From a checkpoint of a small sound classifier: arch crnn, activation silu.
Rows from block 5, named by matrix and row number. Each number is 50 + 12 x the weight over the matrix's rms, rounded and kept within 0 to 99. All counts start at 0.
# weight_hh_l0: GRU recurrent weights (gates r, z, n stacked) (model.rnn.0.rnn.weight_hh_l0, 768x256), inputs 0-127
weight_hh_l0.240:50 50 67 38 45 39 35 44 51 55 52 21 39 27 50 46 46 38 40 52 51 53 42 46 54 58 43 28 33 62 43 52 60 44 53 41 59 51 44 55 30 37 57 38 48 59 47 58 35 65 47 34 46 55 49 39 35 34 63 45 48 47 52 56 48 48 38 54 52 49 59 86 43 53 50 60 40 51 47 54 44 51 20 56 67 59 51 27 60 36 45 50 46 43 40 39 45 60 66 74 60 48 51 51 45 40 33 50 51 49 56 23 61 48 26 54 45 44 52 35 61 60 56 48 46 43 58 67
weight_hh_l0.241:60 50 47 55 55 28 73 28 26 46 66 35 43 54 40 34 52 42 45 54 49 68 39 35 58 70 63 43 55 60 36 42 21 68 46 66 60 57 61 44 75 50 53 33 30 44 55 64 66 42 49 74 70 72 56 30 55 28 48 53 50 52 50 33 52 41 59 38 39 41 33 48 59 59 55 63 53 41 46 44 42 47 70 54 55 62 30 59 33 62 38 61 27 40 62 42 40 59 38 62 38 61 40 41 37 84 35 41 54 34 43 51 41 44 40 60 53 38 50 61 33 64 46 44 69 66 56 48
weight_hh_l0.242:65 40 55 43 33 57 33 31 53 70 40 48 47 53 36 61 53 54 51 69 51 31 48 48 63 24 53 53 34 68 38 38 48 75 43 64 58 59 30 56 16 43 26 53 43 56 18 48 67 53 42 45 47 57 72 32 63 33 71 91 49 42 43 69 80 33 37 56 47 59 45 42 43 60 55 37 59 41 51 40 48 33 64 23 29 52 47 44 42 53 55 36 45 80 57 68 48 38 36 45 53 45 58 45 65 31 60 30 64 47 20 49 44 33 55 38 66 61 59 61 40 43 43 47 62 44 40 58
weight_hh_l0.243:54 45 49 56 46 42 26 65 57 37 69 45 67 62 49 62 46 48 73 49 38 45 52 37 62 41 24 48 64 51 26 64 52 55 49 48 68 60 77 49 16 41 58 79 65 44 51 44 60 56 57 66 49 73 76 72 59 63 40 40 47 48 48 59 55 52 47 33 60 25 29 47 45 53 45 57 56 66 33 69 56 61 40 40 70 25 32 57 62 58 53 33 49 46 62 60 37 60 69 32 61 52 52 62 48 60 54 83 38 46 63 43 51 39 27 33 61 50 63 44 56 33 56 44 62 71 62 24
weight_hh_l0.244:31 47 31 58 33 48 41 57 54 25 70 63 51 54 57 46 57 47 47 34 56 61 45 46 41 31 59 52 46 47 49 43 61 49 42 58 43 55 55 40 62 64 23 60 45 58 49 62 47 48 59 60 63 37 58 27 63 27 56 63 36 45 75 59 58 49 59 29 51 63 39 34 65 47 53 45 60 50 35 55 73 73 48 49 54 54 73 52 40 52 69 46 51 32 48 50 64 42 46 49 48 52 35 57 31 47 34 42 49 52 54 53 61 45 50 51 45 37 51 36 32 61 41 66 35 60 64 25
weight_hh_l0.245:63 45 64 45 60 53 53 53 43 59 40 49 50 30 31 46 43 52 59 53 62 49 54 38 50 55 45 45 42 40 42 53 61 40 56 38 49 59 41 34 40 61 56 49 60 55 48 44 41 72 56 59 61 70 56 37 60 48 51 52 31 51 63 51 48 53 41 64 33 56 41 50 60 45 44 55 46 50 53 44 53 38 57 33 49 49 45 44 36 42 39 33 63 33 51 57 57 43 56 51 53 41 57 62 51 55 41 41 47 48 44 50 57 48 64 32 50 37 37 56 40 64 48 43 60 67 54 56
weight_hh_l0.246:65 65 65 52 47 54 59 61 41 55 55 61 67 47 40 53 58 45 46 51 37 46 53 59 33 48 42 51 80 75 69 50 59 59 50 57 48 70 34 50 47 49 40 35 62 65 25 43 41 49 25 48 47 63 53 71 59 40 67 54 54 51 58 44 38 56 31 28 36 60 44 66 51 36 55 39 58 23 40 55 49 49 44 62 46 54 47 31 61 66 73 31 46 08 65 69 47 51 60 47 47 44 47 68 38 44 22 46 28 64 55 36 52 61 85 48 50 52 27 55 46 52 76 57 42 39 66 62
weight_hh_l0.247:30 30 52 50 69 37 47 51 59 56 56 41 69 40 31 59 52 56 67 66 59 50 62 61 59 30 32 60 45 56 56 41 67 59 44 46 23 36 50 47 53 60 50 43 33 54 65 34 42 46 57 40 60 46 44 48 66 72 43 57 53 49 75 63 54 37 49 82 52 47 42 60 74 53 51 68 42 58 27 35 31 55 64 67 48 47 37 55 66 63 53 61 45 49 46 64 42 47 53 44 62 60 64 44 47 41 55 52 40 62 53 51 24 49 66 43 51 69 51 39 52 43 62 61 47 44 44 47
weight_hh_l0.248:43 55 42 52 70 66 68 47 43 38 56 40 57 63 41 53 68 49 48 37 43 43 66 48 42 48 52 48 44 46 53 39 38 47 51 28 52 60 27 47 51 60 42 67 40 58 37 66 58 34 62 42 62 46 53 48 67 34 59 27 80 56 23 54 40 47 51 46 52 62 43 48 43 62 35 47 38 52 35 35 64 41 44 45 44 59 53 34 51 59 51 61 59 41 54 28 49 52 50 25 37 56 61 58 53 59 29 59 48 52 39 59 35 48 38 62 43 59 57 56 33 67 52 37 60 41 58 39
weight_hh_l0.249:61 23 66 43 42 43 44 42 52 53 68 49 36 57 59 50 40 55 67 51 65 47 39 47 30 42 49 39 29 44 40 59 46 56 63 43 44 51 63 53 56 43 53 37 45 54 54 47 51 47 46 47 48 31 45 52 55 74 42 29 30 58 56 63 64 70 57 67 64 71 67 44 38 37 40 44 69 39 50 56 54 71 26 48 37 64 52 64 41 55 52 80 51 67 18 44 46 62 52 43 62 84 67 42 38 47 39 41 56 54 83 42 49 46 47 65 43 40 57 31 59 45 51 36 54 52 54 53
weight_hh_l0.250:50 38 57 66 56 62 41 68 74 55 63 41 45 69 68 49 55 59 43 56 35 34 40 53 36 59 39 49 33 40 51 54 50 48 41 67 62 54 68 68 74 63 63 43 47 44 68 63 79 45 69 45 56 53 44 21 39 52 46 58 32 44 39 50 55 69 41 27 47 57 61 28 47 57 60 38 41 50 51 58 69 60 50 40 58 51 53 51 63 24 35 63 85 56 43 39 38 54 68 55 53 59 50 30 52 34 45 79 70 50 47 47 40 54 64 35 54 56 57 74 47 53 50 71 17 57 40 56
weight_hh_l0.251:48 37 49 65 38 42 47 47 42 68 43 47 44 49 66 51 63 64 42 56 64 60 48 36 54 38 67 34 48 51 61 58 49 34 59 44 69 51 71 52 41 70 51 41 47 65 71 50 68 14 38 74 36 64 34 70 62 42 71 56 42 53 47 46 52 50 37 52 39 65 44 60 51 66 63 51 65 64 66 59 63 49 31 56 52 35 51 46 59 36 49 53 40 47 41 53 44 54 54 62 67 59 47 60 44 69 63 55 39 57 74 62 41 63 68 62 49 47 34 36 58 27 50 53 84 51 51 56
weight_hh_l0.252:64 63 48 87 39 45 51 53 32 74 64 46 70 53 49 62 36 37 64 50 36 40 43 63 47 45 79 28 57 41 31 50 61 47 32 49 55 50 35 55 69 68 64 38 42 38 45 55 77 54 39 51 46 40 23 44 34 31 31 58 56 40 30 21 64 36 29 64 38 36 54 45 42 57 39 36 41 49 51 45 53 63 46 49 65 49 46 80 52 63 57 60 27 42 65 63 52 59 32 27 59 28 43 59 63 55 67 48 45 47 53 35 57 57 46 40 57 61 48 12 11 36 67 51 90 73 47 38
weight_hh_l0.253:49 63 59 51 61 48 42 57 51 49 61 44 54 63 28 77 17 35 48 43 23 44 51 46 49 33 48 55 47 38 40 59 51 49 43 35 44 62 61 57 58 54 43 53 43 52 43 30 45 58 56 23 46 57 59 59 71 58 55 31 46 60 68 48 53 45 54 51 33 40 50 72 44 58 47 53 40 71 67 43 52 31 57 45 82 49 84 45 46 50 58 45 59 59 54 57 43 37 55 46 54 44 36 33 74 29 51 58 58 59 68 59 51 35 43 48 43 48 39 68 43 48 56 39 42 63 27 70
weight_hh_l0.254:41 04 42 53 47 38 55 51 54 33 73 48 56 46 49 32 48 58 53 43 38 54 54 37 56 50 46 50 48 33 34 50 75 70 64 39 43 51 58 64 42 42 32 36 55 65 35 50 50 52 54 18 48 56 52 54 32 53 55 56 60 58 38 35 35 45 59 63 69 79 41 63 27 41 58 53 58 39 46 82 63 43 50 44 50 49 67 72 48 54 62 61 65 39 40 39 63 46 51 57 78 60 34 63 51 77 40 91 55 51 57 78 33 48 68 23 52 45 56 56 51 59 46 45 23 30 60 37
weight_hh_l0.255:45 56 60 70 70 39 55 75 48 17 53 65 60 49 43 43 48 41 55 46 47 51 47 55 61 45 30 58 45 44 51 61 61 49 55 39 51 32 32 49 35 62 44 45 49 44 59 36 63 55 55 44 40 55 46 62 43 37 45 38 40 43 41 53 47 65 45 67 62 25 38 43 53 61 49 50 45 54 40 38 53 50 60 68 34 60 74 46 76 49 39 52 74 46 66 34 55 46 58 48 30 27 59 57 35 52 61 74 47 34 35 39 50 53 59 65 40 44 46 48 47 47 50 44 50 44 38 43
weight_hh_l0.256:58 62 56 47 40 51 48 59 48 57 47 62 40 38 33 54 47 31 54 38 44 66 41 56 50 47 52 53 37 42 49 43 44 52 37 31 66 48 41 55 57 47 53 57 50 37 52 48 43 58 45 62 57 25 62 47 34 61 58 62 65 65 57 58 54 72 51 58 49 49 60 61 39 62 45 60 52 36 62 41 35 62 55 41 43 36 81 49 43 45 55 38 44 66 70 43 50 57 43 55 49 69 49 60 61 64 50 45 41 57 58 51 42 57 54 36 56 44 53 37 68 37 78 51 56 60 61 43
weight_hh_l0.257:59 71 76 61 46 37 90 42 55 39 64 24 46 38 49 32 62 51 32 59 51 43 60 40 55 36 52 54 39 62 46 34 51 40 41 29 52 66 57 49 56 48 76 54 57 60 50 56 34 35 52 48 47 48 47 52 41 43 53 33 36 64 50 84 54 62 28 51 43 65 47 54 37 33 52 37 60 30 36 37 71 63 65 45 36 74 62 62 74 60 58 45 48 92 50 58 49 33 39 48 61 49 58 58 50 43 44 60 41 87 34 43 71 67 62 23 23 45 44 59 66 44 47 33 55 64 50 67
weight_hh_l0.258:57 40 48 50 46 72 31 64 44 69 40 53 59 51 51 42 40 46 50 61 74 35 59 51 45 75 55 45 50 42 44 28 43 61 55 39 25 44 38 65 50 38 38 51 47 43 40 62 45 46 49 54 71 35 34 57 22 59 51 28 72 67 74 49 49 67 60 47 61 43 59 39 45 57 26 53 52 46 40 54 66 48 46 66 55 52 52 40 59 49 33 52 40 44 51 41 24 65 65 41 58 49 37 44 66 61 58 69 59 49 53 52 45 63 58 31 41 61 58 67 67 39 49 46 50 39 59 59
weight_hh_l0.259:31 52 37 47 48 61 57 16 40 69 57 56 34 43 47 52 49 63 64 49 40 43 65 52 52 59 67 54 42 45 58 52 70 46 59 45 54 38 36 45 49 57 50 45 68 58 56 46 40 59 41 60 62 46 57 68 39 70 66 28 42 64 49 62 48 38 43 61 57 35 59 40 38 30 35 42 41 46 50 50 45 40 53 54 66 53 48 41 40 61 45 48 42 51 45 62 54 64 66 36 58 61 37 35 55 48 61 48 65 52 71 52 66 43 58 78 39 35 51 39 53 63 44 55 66 26 61 62
weight_hh_l0.260:35 30 78 57 38 61 43 63 55 37 34 81 61 70 54 57 45 37 39 60 41 53 46 55 31 76 48 52 53 21 34 55 56 54 49 41 58 53 57 54 57 45 26 72 54 53 65 72 49 39 52 41 71 80 52 64 43 56 47 65 62 53 36 43 55 55 56 51 61 59 35 60 61 58 45 80 43 52 56 43 49 51 49 41 65 45 59 47 48 65 49 48 20 50 48 60 68 40 46 42 35 41 57 50 52 40 48 45 55 51 50 35 53 42 69 56 50 37 68 42 49 54 51 29 60 41 39 57
weight_hh_l0.261:50 50 61 35 59 66 32 68 69 46 48 51 53 38 48 34 58 47 45 55 25 53 60 37 62 53 57 51 56 46 43 45 65 43 46 33 55 57 47 46 48 46 58 50 19 40 53 68 50 46 52 37 51 53 53 51 43 64 29 48 44 50 65 44 60 34 54 37 63 31 64 59 66 31 37 52 34 65 43 55 32 49 50 42 68 29 47 37 53 46 42 59 48 48 54 53 75 25 57 73 71 63 28 58 41 48 46 63 70 69 42 36 48 59 43 56 55 56 41 69 32 35 45 55 43 55 59 56
weight_hh_l0.262:52 39 47 51 43 29 48 51 47 47 32 50 35 70 50 46 85 54 64 42 50 35 50 39 43 44 44 63 38 63 84 63 35 49 54 59 82 30 59 66 55 55 55 36 45 53 41 41 57 47 35 63 52 40 34 46 60 51 41 48 37 59 42 48 54 55 74 42 41 48 60 53 61 60 54 47 52 45 26 32 39 40 61 55 64 67 50 41 49 51 36 59 51 77 55 48 54 64 54 40 62 37 43 32 53 50 47 52 60 30 56 32 63 41 37 35 51 58 53 29 52 41 56 47 35 40 31 61
weight_hh_l0.263:58 62 65 55 42 51 54 48 47 53 40 62 65 38 66 52 55 50 48 56 54 65 40 32 60 47 62 61 62 39 48 55 39 73 67 42 69 50 62 57 50 60 34 55 41 72 31 52 55 50 53 53 67 33 60 54 43 53 32 67 35 54 52 39 36 53 50 59 48 66 43 47 47 41 48 36 54 54 58 38 61 52 53 54 55 22 47 37 36 49 46 63 42 40 42 54 48 64 46 58 42 53 15 55 49 41 54 72 45 45 32 44 58 53 44 33 56 62 45 70 60 56 58 27 57 52 32 57
weight_hh_l0.264:47 46 34 99 36 54 40 61 39 28 54 54 55 45 58 38 68 45 41 64 52 47 49 71 63 62 44 58 56 51 61 36 43 37 52 60 31 51 84 43 54 50 58 52 52 52 45 47 41 68 59 56 47 26 56 54 44 44 78 50 72 47 53 52 62 05 44 68 48 48 49 46 32 46 42 48 66 79 45 53 63 46 65 37 54 57 54 56 47 49 53 55 54 58 65 78 32 41 37 55 60 48 60 65 55 58 24 39 45 38 49 70 57 39 47 46 59 41 57 48 52 52 37 76 40 60 45 55
weight_hh_l0.265:38 43 42 41 60 48 69 82 55 00 53 66 23 54 45 38 37 49 30 52 40 48 70 30 56 64 42 52 38 23 75 59 53 62 27 55 46 68 49 48 46 61 22 40 40 57 49 54 54 57 44 41 48 28 49 50 40 49 34 67 32 61 45 46 58 41 67 47 45 48 49 47 52 75 42 64 45 47 59 51 53 44 64 69 65 43 63 32 35 42 67 60 67 48 55 61 41 61 37 45 49 44 45 48 83 32 49 47 25 64 49 26 64 65 45 55 57 38 66 56 64 40 51 60 58 63 44 86